Weights of a small image captioner: 34.3 epochs.
Rows from block 4 of the image encoder of a small image captioner, named by matrix and row number. Rows with one number belong to one neuron. Each number is 128 + 32 x the weight over its row's rms, rounded and kept within 0 to 255. All counts start at 0. Numbers have three digits each. After the name is the row's rms in percent of the matrix's.
After each neuron's rows are labels from the 100 images, of 14848, where the neuron reaches its largest size: "top examples" is what is common among them. Only what is clearly more common there than usual is listed. The data: patchworks of several textures.
# gate: MLP gate (encoder.blocks.4.mlp.gate.weight, 512x192), inputs 0-191
# fc1: MLP up (encoder.blocks.4.mlp.fc1.weight, 512x192), inputs 0-191
# fc2: MLP down (encoder.blocks.4.mlp.fc2.weight, 192x512, transposed), outputs 0-191

gate.39 109:126085167134152072154114083139108118112117118118156175151111122121089113118134120098118075150133116109207142108117107142093143097154094154105073148140148128140143133124177141168043210140136217112105107097072153143108118176103111157132090122158096162096138175133123167161176166143137152109119111113073150052120075151113120142118114099151119051167131144119189112087138066106108102134092144110203106077105138132135164115162175099131109140136135104190099138164070114117098143168084190112160134125111170157075101114117124150168108150118193164108107157071099099138130185127129212142
fc1.39 107:186077060118087194110143139169138071093114093124119098119122130156129109083126158140225183124118228134146103114113147154126128086133118151131122194118143113091133063148091103125207140160144158121129142111097161101135163140090180171155180187152178144082125132118163092141149101212106140128086168117110135175107162115161099129139143149093140110191094144097145093199143151117125088113146120108061168137088156156143145091126089144116181120129120141157064140098084070114119062135132110104146187109127113088151115161111149110124085116114120142131132130135178107109082077122107104136
fc2.39 114:114129095045183187133149061149084156155135084140071111167093139069164157093114148120110073079140142097087131165129146162107096156146164117167146161138113107113123138102133128114134127130104161102043118145109148161128149168100192123096133097150127091116083091172135137215127166098119101135119140111139185156111145113103158160151125159190125121095105148149168173135066158146070201121137142070124160170130113152172086132145121126075119085194161078142214146100121122215118149158140157130073119121100139147105172129148136105119156105135129106122127148180071120090157078127116134133
top examples: speckled

gate.348 091:137111164157104093091107160086093146171144127139140136168095100157193150113182156119112039152180100127111090113179126098163118140126128114145118161099088127141116139131118117111119162110109082153102085078125130134126083081139061190090181106117149130120080148122162152129139110149182109216083155111130138078161113130091097146183090094146081057062114104148171133108115139123169129134132182162160134106175077127109149135177119071138115136131149173144127165156128142177081136077138110146019113088092120144163120163124131205124120097107133145126120125065142127172182164161120099089
fc1.348 088:129124183141125161110099133143139140105099122119101127139110149114121070151034082101144150121133081071207129157105109164123066085133129136130108164081187099127173147069189153164149136133148127103072145123138146158159160126162152070128128083158094163119121102107118075124132117104205129115122181175145138072105161141126139131095169103180138061113137152127088157108174144153118168148146128076101115184142158124102122107135166107134118136102168144154108141151117101141187142147160071121136067102121106118129131138159209059107056055123145130163116103098107096139181088148124165205
fc2.348 086:155160115119116096158149091188091094139145175120141104125168155154056104131144121093175182100156103162185166159132181125096151057101163122163131124111089146126200158058186133080100070092187117087107124086129131032111083133133174114121157111171153135168127123115086113100103152184171098130149188142158118162126132129106105116117093205130165104198125158111137130083133143151103119133156103159134145147177163132096104149183149140126091084130154086122131180129146115153105110093140119082066129097132137138138147172110117214108136173073112145101131156117115118099080121134158114084
top examples: bubbly

gate.159 112:229107101159086140120093174153186131164143156132139160151138130178060157134145067104103180132099181128136098105115102110128144073077154147158127075136142141145068109108125095164080100063133140126183181114131093119122123103116072142086125176126155173131160125117112176116092121109131112139163134148159129152177149113158127118114105133139141144083141088109066123101124139138223087186121077138121058086117133089116179085129176159154143122151103169101140085139165109076136151170115130121111110128102157050128092102153124103174161095048150165108109104164179135094132142100131090086
fc1.159 089:140122119091144122135089163137104130226184061145156115117134076117108163156129154119112158134129112148091104168119121142141166101141135157129186092126125097126098132120229172090080104054133154117165106137109155163087156124167123085103079152149110137079119120172164148125114175134163128135147160157134153081136097154149136120162066162155058160109163103101097124043134046129137106136141075061067107150171137115165144087127121083085126115141208153098144117142146138091174214133140121102090136142130126122142082130140130087130119111148139128067053091175137164125150122114112130119
fc2.159 093:127166202196141074142141002140111073089079115116106126129138134136138139086098145111193073136185087142139106063154123145140063150139073082107129153135188128117082126179148100105161131144134105100084121174120133078154115139159112130136133154173100162133146051154096148189145126152074138112052174141138184147087144153169190135121161138157144132112099168107178174157120152123175150124119131097159149100128140099120120115116089161120132146083129089039121115102129186147119083081091166123162124147127104086110097131149124132078163130113132147138163147100143116085140103107100137135
top examples: marbled; bubbly

gate.378 102:147106126161130127097130132177133203255157108143089100151137115122116117093165097072133160168134132097139087122133119144255111116111120101147125109061072113155109110082154074160144120093132093134137186141144152130112133124075112132080115097100171111100151152114121106137093053118122108169144144110133161148146118102153174110144096103145128151087231141103114126104109165125129088101076112098100127108108132124142120097168081179138124115140123145129159133131168100136135192158096088090131122094102078105130072150161161149147091122147154115076106116162155116122156101125102069151
fc1.378 105:113127114125181152134149135170171058170095099185083095135110134098143116097176083106106142157184117116134171127060134148160098142108084142144107120061086116136152153164125065148142088138110118163134136163096145114130174109106146107132110128140138110099147125128104120161169034120113124207125120114161111176114203097104124133149100132151098119088186056065128114138082176102092153099074124152103113106071110111144138182175150126072093125124133118118110153114112107138103124180117136116130214102095131139170110135154149147127111199199071131112112128118202073105088074168103122117
fc2.378 102:149137137192065082151116166087156078112129133078102143147099176144119170136139101145135126117071177156095065107105071103148137114068173110113132094138153121111111124135103158136137142130142093111069127093117149116185108159099127138126210082150142148176091121105161149075160152121152114089123132175105087145127134105153151149101118142122139049154165122155127098130140155155206126149130109145128104119197117123149075158152128101203121141079084207132083105147112119135165125155141098099134134135164136106073157134123089117194172088107106207050156131131107128181056180170097158128
top examples: veined; marbled

gate.258 098:126122172153115080106099083128117084087150133146097183146157104188169094108120095108173073114084091136114154156153126147146144120172134112127130067129137116124092094102151094117085144138141128145119152134124099141114113115152114109128195112099136144110118097112136170133173165166249166067121145124198105047089129159105167150127149115152122104098141130102189134071113124188175172203123158133137133143127155118137125136124100106202146103124137119166165181070154098124152108067114193235152151108128100095138100078133174145100112123093157146172134122078085142126140079165132116146
fc1.258 100:139107045152093110118073134140171126178185129087167103110113132174065113114139120159125157111151150155116113119189156110147172123097127120068166173139172141068139061118176146137094184114130130119090118115098163104117129095110128131124139126087181129100169144093133107124177109140086158145143137130054187114111094101203119072131133109133091185160147143116128138116138129152105042122182103128083148021142109110121138082095161164100141122162146130203098136144111160074116138134126094139126158151122109127145142188126082127145132124112150127099050103167094084048169165134112126155
fc2.258 099:082162076084148157158095169225132110087163139128131187108093129101144189052118130131077118141097255117135137081119179197141119129074160107111121077109162198124174198128128139092119106190103109097188141130137161124106174190133182141141186121102092106151056117138114136135122137108095165093159110101139085187128111120158130138117134168131123104151118096105121163105050097133097113135129106097101124170125123148151065105157097131102119118126149118098105113147150091125114166119127106121095130126143146165100156151147124127143145122130115090096171128088148169086052118113149119099
top examples: bubbly

gate.204 106:156144154156120137115106186053150127118118112152172152165095120119089111086143085115057093145119159131075084106174106109110156119108130136111136173146134251177111107159107131134097148082109119166169155084088141061136131131095091148130194148125116136171092171110112182133126138105141141169092108139085188098205104107113042116084089148075169054123093089153088101132073125127169201172100102187175101126123131126156121114173143094111101136128128160097156105136124158081119159201123153120143151137115150134123146124106107092170133160111154185110109166127142103121132156124145134137
fc1.204 105:149147177132128105137172174000119145120117088099112125121073137070175139126128144116156121172122148123082138139134123118150124147117150147108197184159155151134140167177188152126140132151153137124113123094049202110125130119124172136148172090118139110172136143162128111127167156143139170146096197151090166061155125128120039121121112126075087108144093106145103097084092097139110171122092147149145160111134131152137084147147061143090094108135130151062147129109063176094114138141108074096129168143138105119133206194065138129135099115113134123141117177135123127122166076116098188168
fc2.204 103:144149175132122063126151176173066136141145127145146115107128080144179145144096154112130142116153141140136145132133178113129109089160130121128086090121158065117107181170097167135115130110096116094152141123104049077103142097154068077149131156164158124117109098092135164065132154190183104146121106128131075162147135129141205109199154110134132188132119092128146161090089083107207090141122077126114148092141153090094176128082106141104102103060095152107067112120152125146102098064108171076097140142189139147143157104148162192108081116103179143146100087123172153088152072131161098139
top examples: labyrinth

gate.116 111:104126046123139133122146099088187105125133178069124079176159129142111188116163127154071045162067101148136163095214205121121114139138117059110094125167136173056160152132055130166147142126169127170091142101150116150145104112126093147120142104145124136154134152090072094138095139153109145088119130136091124156113137090096125146094163115126155122129184177166134107103154176157143157136125118134138130150094123133126111138089134157141131056128099069080134157103131136126060074104111109153168097068122137132090165147176148161089204143132173123172120089128060082116161145090139116146
fc1.116 113:107112137097144109134086100167106127151160150143183157143127119090113132102160141106125123040120092170173084144207114158172150149123120091045137098156146157101140113106146127093130207113147078090121108113192129114134121102178134120109159138112164096123137087127111154149103152171157131143101164193123144038107045096176106112117127162166163176096135082161172139069091077167130081124124168084131112126166119161128083020115106122123176165163153151124145121171105123127139132135157080131167101090113092119123141105154143138116160102094184085131167147148083133119201119111137131159
fc2.116 106:135112131167090064179149165114132127193153176137068102104144150179134146129139125107051203167084188149127149133187161161175167098069133184126087060160090125129134185156140094122110090167137130123126182119123132125149170128110110109130094142126176138149134113118093167084074102134148134131148139079129077052130140110097188095161071116132139141129137164133176100097055199156174113110120089170104066129133117083126107121132146127142151113089120165091075140114093107097124131092159122096116121141131074131197105177117101077093098077097157149092135116105121095133133104140154175127
top examples: marbled; camouflage

gate.309 078:105122125120086123154120123083161166154106186096123189115163151194110163112095115111122082112174109191163146109141133125135154177114150124147076116158082120104147100164110094161065091114175114113140209098162042109194092136162096086123051135103141103183182115115108122110134099120063141187161127157149125188122152132116153146127161084093090166100083099177105090091073096119129111122142146123146160090149095142107161164079084090149139118135106112106185185111103119169110142062116154155157103117144143153173134127163135095153176149104090155147135199105135107099097166098090141109
fc1.309 089:146094132141124147110127095060088144118138163186100162141112121157158155119083129104135089098135114110181153098151099119101157162171178189139136080097066105129114078098126100133130145169151160130162137102111059129138169151156166148103098134070140105114135122159174108121156092168146141152081152099090123148098185121149193176171140126130070173113107102145143088092134052136119092144172085088147153125179142150141161200150106071135141152133137132138118234064076098222102145103101181128108133142128100157184109137082146105117134159094124100131151181145100159165142152130110181123
fc2.309 088:109136176114158080176146072132151132129183130101118109130149149116138124165163141146156109176098098131138111139183114097178153173086093066154084074158136162085100116180134087151102152130234160118099167207096083088135060183130065139128149126122130112122165138090112109100099127112173146125117096148104088102133152117195153083114158095060126145122128186135127046095169109108136077122104155094150112164090098132172150109198094108152131118085144123156098161103166084128092152113109144130174122155151118112120110129153113142138138151064185110121123151184124079124094115099129122193
top examples: marbled

gate.452 094:131108187134095083112120114088144071133084162098129134137124191172171142136096136134130071149065161030119110125093075096099140143135145140199130086150157125142121140178113127201084120083117090131106139115100086091136128102117079096123171145129101134137129092114168130142159150099160138096177167132129146091134170132155160122125220083130128116131164155139084133110112201103147043145131241126118130099078084106123179222069150127138142115127147158188113112153153115103128149138115120139152164126111145121102134128123127118099113059106103142145146117146119104149171134103056166104
fc1.452 101:094123175112167097119134136111108169107120161104180124134121199112161168130107174133062039153116137097122125114117116054168130135210166116179135113112094096112139136130124155149093176136086162111093128140096172116082094126070124107113106109090104076085093129125099136156153134111146155121146078125141151114072147101163111096136094104106147140126176136120149117106055157097113073065116187151135148097093112153101119113114169143115130088135148107214103069183097126074097144179166126136169135149114218138056146118143061109111155141128133107117190165142106141115170131081155152162
fc2.452 102:105153147158120110164152106070130137118125138055135147114099090177137161144118191181163109143169156101147112163132089056140080137125060186119107164102104101152050163131128158141103163146140090089085166168155110111096092134095126187119117162117105135092131092104088109124123116091120158121108162112105137162072186112168165092163146109121120117145145180092119058210142149099145132101136207128164100139170100090084148102134096150175128155100132126099125137124113121105165103107125128143145124187136119127140120081091122109076149110099032108181170140172129092154172191174064142119
top examples: cracked

gate.291 104:169079107196065125155111160121168099107080168121103166203145145134121113087135065138142127167091197093136110162152147106140124126102141097125086117176152127166105141165132112155165083119091066152149111137079105149081127138081165134086116109111153103149149127062089095120170144048175171123139104117129105146119146087119123150107127098148200085096111141129124125173129200138128102137101114208140119170127163053092127170151126165080153111161016106138145076150118157150098103145138116133101087118107135102124134093124169119155135044101132164151083114134121149140115157141104184145
fc1.291 100:158126117157110125114156136167173157140154129111144125154111144120117139136142146134062197097131119236138146045069087140120129097117124187116141139111148139114119109060122109164086111097134172114142125082154133095137121123173060099124189163116159188136097145151111185121045112140114094120138185159170166119182164133177144118141124140102082132101128042143126100107133134123172096148135095133113123053127094176144163073141176107145160129133147165137176116099141086073150141106090157151123137118106158059138109153172109160150136165097161165112208137090156134111182109161119075100
fc2.291 102:151141140104104095180098207103157064147115116133147145152120138135116086109082141162130199165063169133123155165167123128158154091116135148112103080138117118191137151113116090098129094101132055168142150075135149149108112149156186163125127118136152084120098163117172094069120164094106173075180153109104089066159086134096103087153096070108058125142131143117160069108132180125106080141160125230104136144127096097139095177131175124120137115142115146134098106143105110137140136129204107084181121163159105156140106132083112115125118132166150170108063088132120144186162127161110167065
top examples: marbled; mosaic

gate.448 111:179062108089147156113165162106119125167154132145130146119118088196096126098154079078123211104158110146143100085142114141151091112073126179165127163081116132151116126123152133136129147041087107103151144145136089125152124097096079135065140117163194130116052144159124157145148065130142129162190079174110175089176120159126116139142108069110104122065171103045073119107112130138158169162105109102146113123152081139137190074155131064141144105156116152135154116142180098128116143124107143069104084133065122101167092103167122139180115099076140158085123125106182127133133113097102117147
fc1.448 090:102151082084164143093133106073096104069132119062096120089044153086138166110094160116161107088094172144137114163167078080114120118141121121062130152098131164090147091151138118096226128112127112154141097186122165147159116108152177195152136120139135093145094153142181160135150142142113163099118189149094131109164097134146155123147157106091126138143172094122079186114076109147090149151108123139121117116198132147106115129089053143138122168144144113123099086091103157140175072093133077115134088142130125177141137088135168176133152085121165083168133136162093122219122097170159084166
fc2.448 087:112112129120141128122108110171055149168101100172095079168083119169084083169057100142175141160204098115167182126120138164165124145151107175138152120097076103161120103150208158139127078087093194135076094121156133143127151079132081113136130111150202129129047103157101147145175062185114126150121155136097170046109091155060131110155101129130100136154202135106195136158121107093116145098098131116153106095105117091136156135128153115097153147103154085137144174148144124089126093095125129182091120099116128139194154121127091140150089150150109096169103085140100153132149159098136155120
top examples: veined; cracked

gate.311 104:107113106151120138158137150113072122146107142055118144149174116108155128104120135172153073129168044110119153117149111142141124172154128146153162114102118123153137160128180140146101157164130164121159115127092091162104121149147128127125098116058136150079191144148101124115178145161124094131106119120147113180105122091150134104159143121104101181133121107120135110173168114122120114137121117152139191130140044085090165115075148080121163130134106082087156154087077159150089114107136213113099105160135182167239112163122142208090151229134146115145097140145133143155091179095106132024
fc1.311 107:149170149142125125144116145180223170122159126133140088117065152114139122154135099168124167159135143121083102112070149087119104112089134114166106133149131110123088129106095119187123103157090103164169110084146151127164152165096134131129173123087109136163128165066126118116081107084065175078129103113127107103168145153109135102085133140160149158144141145125120118129110209101112174105159161134091133110072107079138071166155136190125119129123111120176111087161189120112120159168125118141134153126127130107036124148154114060058085090157088158130091054131172115077120168223171118177
fc2.311 107:152134135088161170112126123159103100131088100138167142165100114128135123068041158103109111094160125161145136125050129127105059116164142116127136147142142100135154090099140151110132121140112144093116110091137185149131162107123154109124113172103151140129194124137110143214121112143057183106127173124150158061079141159116079141161113186150126112117138145090182159109087138126075140134115159094153124117126148081066100117130157133062157169165157071123149133127095126125175144109113105172069146129082117122159100136134173238107125123143100109124150156103150172152149110152123131000
top examples: marbled; cloudy

gate.105 108:146069138134097102137138123135121121197206125106110148139094073158133198106131085115111153131162146153150102105154177155227092140175094107147102136099126102112116103111121113139138142088128174061110186113177170121152114080084069105117109126131151102155155088173085148124133045160144157166174157133077137174137114127165184164118122136139104161090130078104123139099135117081175078129097104078077159137146094132118172131103101155127173095144143143126120100161176100085138183153072097074163074095115141107158079108157148110152121146118157118082124075180126165070131111073105120132
fc1.105 113:146102180127069144165150106096158105163120138195069090151139135152128107143162149088141112135152097072092145096103135152172124154119117175255131162098099121148108139117126143107125077100119118092106143149119119068118213132119133099105177119156147112034135134147114109113137086108177120202131113125100175124131166113104133131122064081128104115093120111089057091123122213132147163075115155136114119165085116143155176157160191099077120109120135148119141177089142150130078095177114175138096156115124103113117168170118198081121122141126118145118109114128152072078144088137095126160
fc2.105 095:117121100151151132142185141110138131021152134055168205093150141084159191122131149143105156128118182126079055121152111098116143142122167158150165150167187081096151141156099096135118136218133137158104126136156141168173127148141177178127174105160121118166146066082184154135105140118106147118102088152129091147123163119191108155080150159139118057132106145127117117154173119130126132138140119163149122167154096139080110195153098115136139131111089105097078070090151101135138142077118109070123114159127180151072154161125131085137142105141079120062138146068142124143076177154092154128
top examples: veined

gate.242 112:141099057098138162164092161119133112181183118143120012136141098121125190120114112129140196136132106107133095142229191124157120136095100155113142122134112104147118161167126190157204111062147132112113135102126085165120151075086122121106074123152198118122124150179137067160096113152106122127108122153102115182197140086144160136157102134161130168134108152130117140106119153155116134116125082078092102114138119125137136098120087158096135075137111107044136117115118137138125132128141097076133098136084120142165098118161142125118140107173101084101043067181172127120135074058134093117
fc1.242 113:066135146086168171133158114113100127035100119156100089152115150100178087074125167113148094151138129104122178136076136147117043165183128147168069178125102084165139161093117161128113129143120122110076111144155109108166154140108148119131143118140131096144102109149137131157137131091144160125137094130180112220099192150113098185133155136099105101116132141107124119194115135095087166095123121113160152171143110150145122215162105104124131147185117068142148149123115075133134079139092166170103051096109158158119137141152193160129125170200080092124163179123164101138071118105142125191
fc2.242 110:109118125120069145105099244170126105105163152104122137127071158097139133109147101114088111111074224159116116110089127164124180135127157060103179056077136188178153173138118142137113095143136120199191144110109147155125096170155160157131160071131042124157094172129116126083144142114126099114208151102127041197141075122129149110131139132119138157134176098128138099111120093127117098147157081162123113109124117158162075109115121090117134135131125184127112087134130087097116156174156176129127132138125155123090128114147094113152131136141199167112152138137113177148067138157130082143
top examples: bubbly; woven

gate.428 109:141095184222102130155115130098110155110129129121069144153081121145184160074142159080169150204167130137121152128142059155171076097140098135153106188134151111122133107072153079089163116145128147088111118180099171129110124148156138152073084091108172118140123120147162140163155064135145164171106200101131116110141103147146144185158133142163141123103027123172175136074134121103141106091078136145140159151123133142120091147130054106086146148176120124128133127109106136165068139110044072142131088116059116076137142122133142127112174122104155143115130169122059153144132099175139140126
fc1.428 130:146155092188071157170180096121117144106150107111081120099126089129158104130118098136191191140142080132131128151164121112215094128086137220134146144099147078132147138152205136103137160119088120126071106130104107149140123104040108115144156068146198112103116117105142083128177078122147178162129116152061112066153148133110166126136113142215115164136144156129141114117157104118132203100119125122115134131177105117128158113110133128128102041112108113125091130168148122167090116106110143115098134146101135111210155106128121133137089175148050114091116090179131091105100125053136124151
fc2.428 130:111106127158133089135148113151107137083116202068136176180162119125166186137110197140092107137072167129126088098148118071081130214088146104139169093124096147052123142124123079145150161146204082135142112083119124118111132157147112097107158114145142120157090099112151118122083179164135094029096170113128129163079141110148113142084185084147130098097156155124056082083167107145166134146158148138172152145172126135131142143129122140122093102131087179133105095135159163150138154044114128120126103122139156123138125083150154163101195108079119110205131165056137128152130123141158098133
top examples: veined; cracked

gate.494 102:141110088136103163125158158090185133150085181106190144160118137131052160082154145115138105116135157128157141128053156154075185156134137094186134083102099166160091088147090116163122109122100052147210178110115167123104140134156109128078081161114135116132126152091093166137116112103145118129145094106205159152114140124175069153105137114091134138092160104111087112094132153135154085128078154169087074138072167093139160137158116153139124181137001111139142126095173142111138142164075140184161117110103152095136120133154154147179143099123151158124119160117178163116123167169141087153
fc1.494 096:147133175156126081137122127200142133099170123160116125128135150134143129159137102108067108160098190117100127072073121119128138128124150109128125130120123111124140127057134114101114066099178212126100117104142130067045134174136166100124181121084082146136083216132143126110095156120142101110171212136101098170168151090119172108151072143137180094138068135161136148137114187110154080103151111167213129041082135140103096175101170123149178096114178149158120087157098136127154099131128106143102127116131152126109082128131087155126147122086124149082193153141108099100176123153108129082
fc2.494 088:121115119065156123130117205145120206153140166129160151145176088160119087143134179117100133162096203088120120142128139129125227157145123097083100076097089153123093156098095127111127133076143101175198174115125147140079127154129127100107118120062118118109098229138117098141069132115153122102196156116126066048095137113137087155133052111071103142109139115132080156112169083074109118147144111169112146150095098124131106145111156092165116134095103145128093141191165104147127172118159084164109155122127119156110095153135132054099112130164154130135110137116142178157191127136137099149
top examples: marbled; looped

gate.80 093:135151132116197143110055122089098089086129106095184113140111114108118192077144119102105141134089166176159109123144091153129176133094102145099107127176129131172193118131155156144167119088165107098145128145127162175145123132132124153113120113156131141152092144132109148175163144142097167107130145161122143175154071149166117147129175167095161220129112058153170151099111046157125096166065040129173108139136100113150093081104084197123126154139118122127125023130109110132159159109069129088121119129095147144138102113165119071160141082165157148112179135078092147165147185096132125097
fc1.80 092:111151059093172129081104131119100067112133112136153146113148137140071115177112145155097155142000141168136162124121107156087137100119104143078167089246158157099144176163136137110146100087191104159104139119114107128124131120120168110145162100154150105128155141146142147128114230075114154042139143127131166099151132137134154126107174139126112141130102157137141138130164122220098135180159088125180072057129148090156175110110166177154098126104132115173127148111150136123157090106129164185099152167128103143099171131116089162173105143127147128157111130147104132152152102113110113142
fc2.80 101:159128162139128157183156191134132168187064224057175067166145156121157200144139130119131139130152122134117107146138163137076150137137147147174146156133114118137097149192091162135099151186141169150156155120105069081128129146108093031115121171138120071166107142117102179128101163146131084121125066103150099160101174111106116148148148107063117110116050094133152110159161116118152121100123137199137137166127086144140107077170053180124124112155101124179115164163082116107116112154146137116110121108114201117119169164133128134093149069116108143149135115139150168124073131119172120164
top examples: labyrinth

gate.129 131:196094099169093102124123193132122134149168169127075098139131144178098207084131103108126185170148153135171086061177132157140114141102093165134083141107094099171099118124155146130108139079101127096158131140162126116090114082101091122075109130132203157124078103138076128153115097103103110173141151154122167191116100139133152151165102116147130155107062132092134105151137147129191092153086092128138092106131118096148156091111135135158164109150097165105113096149171099108160127122084174093117053108063185055181064120146080151179139134090117158063137149165127143100080124105111126083
fc1.129 096:181106167121132155136127152065085121180140125171070120103117150174142164123091172118162141232142077106076177125167130127144129082147118153183108166106104136167107120136144118102124081111133142115151123174124084076104221120136100113121157121097168125066156152162125104137134095132212090136088205110105109122156153124064144134160084072142117104128060103074107112088113153152148154113115169161108128146113151118117139162128111123145108117135126148090124183077159121141115111081114150171143117110103088130161134127139104086114090062142127136109033079124175144086114046149113128142
fc2.129 095:142117139207138150123155076156147140089115151000190188110146108128185131126103163148127149161152157165108076131151080130103124158106117154152121167130189114109119125144159100112125183177146146130139159145156142139126096152107120169132191155158105156153157105081115155128104123076099151104137108160108106132109096132200049154146186121071106124110071133112108132137191112121140108117115138155136103163161080135087155060122092208162109113119082121106065087095120127126146144111105151057093131166128175088117120093144150117105164129134079179108132125072168159156108176137094101096
top examples: cracked

gate.13 092:097117120154162091161125060136159154110176110114163146137063070110153162120137082129097145104190095100136117126139152149108080215110127181129095152129135130108130142126149153123142130101113134092084084119175077171099119138140111117093077145129126110185113193142116149194120104124130197139134187154051101170170095113110177115121105121201148090105106104149137126115135131091095118103126105173121092110121124142078131121169097061119122161145157065114149093143098156111070062112115142116184096106082223174145114079166149169171124065123092110115122067121169102152097149129135132136
fc1.13 096:121111065126135132130172116150141155208182102142145126079138119169138082133109067180099144120157210102067148120130117143137150144128105094152128128089145141088135152143065122159162155122096092150120160167203131177132125132114069133150187173090089118168145127073109126126124094180141116150159163152137109088173095080133123028143124126120143135114173129128107100142125192075154081132092202096127140052052101115119152114116144113124121137087172161217145164129087150074109117162147143115144152130158068149096145160082136097135080142082109137093107083122124138105150126150106113112
fc2.13 094:141117136154150152179175079097137112181090123090138138137095119165133129159117110122156123122194114088141151111082129109159072137170124166176161175119102076138099129169144138188136133149142136126081158142117115152153131068141101062112141183157173097155058091133112143136172060109107116193178090136177164105094161149064120154139132108086098137119183125102096159176121198102104139139094161127170095158125085059116175109155134130120089096099120080193135123107138101099135141152055147114117137101104241146136129157131148144096094133087107112148115151132066084106097078147117144151
top examples: bubbly

gate.323 096:126102162153115087116134131085143112135131088100171227187117096108161190174067191118095124169150149138121105083119116208101129136119105102177150100112153150133119128205100137107131129149117157089127119151117078093150106097110093145106146135108126168110072064156104144142101117156169123177164174108106162119124154108164159180120132160123113151089131101136118129089129139133154082126107175124066135166128114108134155205133060097103119118110146158127094082104114185137171156072166097106190128017118165121159087117097087099050160127120116138133150081075142143157105126109145141106
fc1.323 093:126113135119127117153128135166130157108067118132106171147175123108177072155126091166199134141115171187129062157049131130131132196126159120176101117079130106113136088133164124109061113082100131078103150096103083111078140147074133109131130137134098120122103104181166085130181091110168121069226147132118061142137153137124137177172166186115106105153176176103225140133117103065107106128124105131113144175132126105161139127157131136066134116134178130113136078155111116139149133118130183182139135111146170161129160092068125117075126086149100115116172149116126110161082077119081138107
fc2.323 099:117163167172113119098140150112097159113173157096107094102091123094169125132192136135124100119142149081125112174137153012134065139141114160115107116151091074161099125163147169173102125123163110150112119190162171128173078107075141132140105083163129119141178127053108124106190120104085130141160082156098118162133090161152151047187125114093141139132173136118137130200166121135129090105120109121173123064167089099144118120080099114138123140079098112106080136133142125114114171131116105115044124246148097114109163113148144109139090099128131159104131143182108127134149152143074133182
top examples: cracked

gate.264 100:104126125141138098165111121108162156151100189070134158183108152104130144139104158153060131155119146123061065116132110108168157122069130114194134191141162132163163182150121059177155104124138096165122101083169112095093088101084139164080149093120135118177119114105109074155122131109099165128167130116080112094117114085128138114136094105136161133118110176106083143166167181126103118103123154183109176103165136154155100170125162138121175086165076098143118109205147144089106125129145080146067101143113198146154150109128059143094189060116084088131118075141124151133121211118114147110
fc1.264 087:105123151129162134037070059131124111077089108157164189133153133139108101097075141131144126107095080124194156109151133167044113128118167153099100067127167141128118113104102106102103141127113082130127110139182084138159110184158071111131194200131131102097128159120124159199114151099112124094102157122163113106139146118124108138149161144130113085118171081133120103084101140147110125149114102155183126163191132124134156114140146060168167149108144108148188069139095075128134094102091153143177153087114165137166125075173133134136140082106156119130202181055172107157140129079151118173
fc2.264 089:149134118126094080103093162084122096138169145108144133204142147124135163176051131181103129152109121126107098135151193070155192153119138098148113135113166138165122150088063117165112072076123141119139138085170133086123090191156114130133126114160127165095147144115101136072126169111145161117161168132115106110157088117159110157135119075117185089132093119116100081090134134117133095159121071136077147129139113139110145184131181070146098153127136076126178096158175145128152129131186077127196134132183135133138106090121098104124202106152110054106119067200188177136143150128100096196
top examples: veined

gate.46 099:157082178189094161147125075096107119169119104177107114174075127103172174094166134087151107150156092136139161113056057140181127129177132111168134123096125134148107103083137070170139072164104139138157075108101151115095184157151111118083132149114082127083132114150159120176142127155156150167080189101146097134127178087132122146129115129187134098106183066099105103093104143097154116112073206155112125178097133138164125134187117096093123116181116157146160173078087086147070110151114098162163127073054103117135116148154168109083134148137154123119158137111169138147118105187097116134
fc1.46 100:123132159138149092132128141137126115118121148110169140130106160122134163141105187162040120120089146185084161113144122144077176156123155088130132095152146203061139149148074109100136090161174137169114092122123108122090118128190136086138166155108107145105111175117148149129073227137178096080107107077164146107119156079085141139088147089110150082152094180138126123132148157196144157137184135173179107178095133134101076088136166097198165133121118133108117157085119142130131091056163093154134154108148104138061161140100087137100169085105142129200174173134076111107145117142152104156
fc2.46 091:144136179106138147119136102116141113154090110115147116106142098111102123116120143101087040147130095102166215125130168164132149102110092121125110111152181111190097163101153141124124114122080172203192167143192113164046104095084094118124111176072164146123141174143075081122120154104131105148109175120135152074134122114102103111147131113107140213114112072113113143125134109094161120158135093112066148092080107132136166089078183168126120126163142113160170174153143096090152115151122098185121108141086125077076094141153144176114126173131151145161064090148148190062185099125133095138
top examples: marbled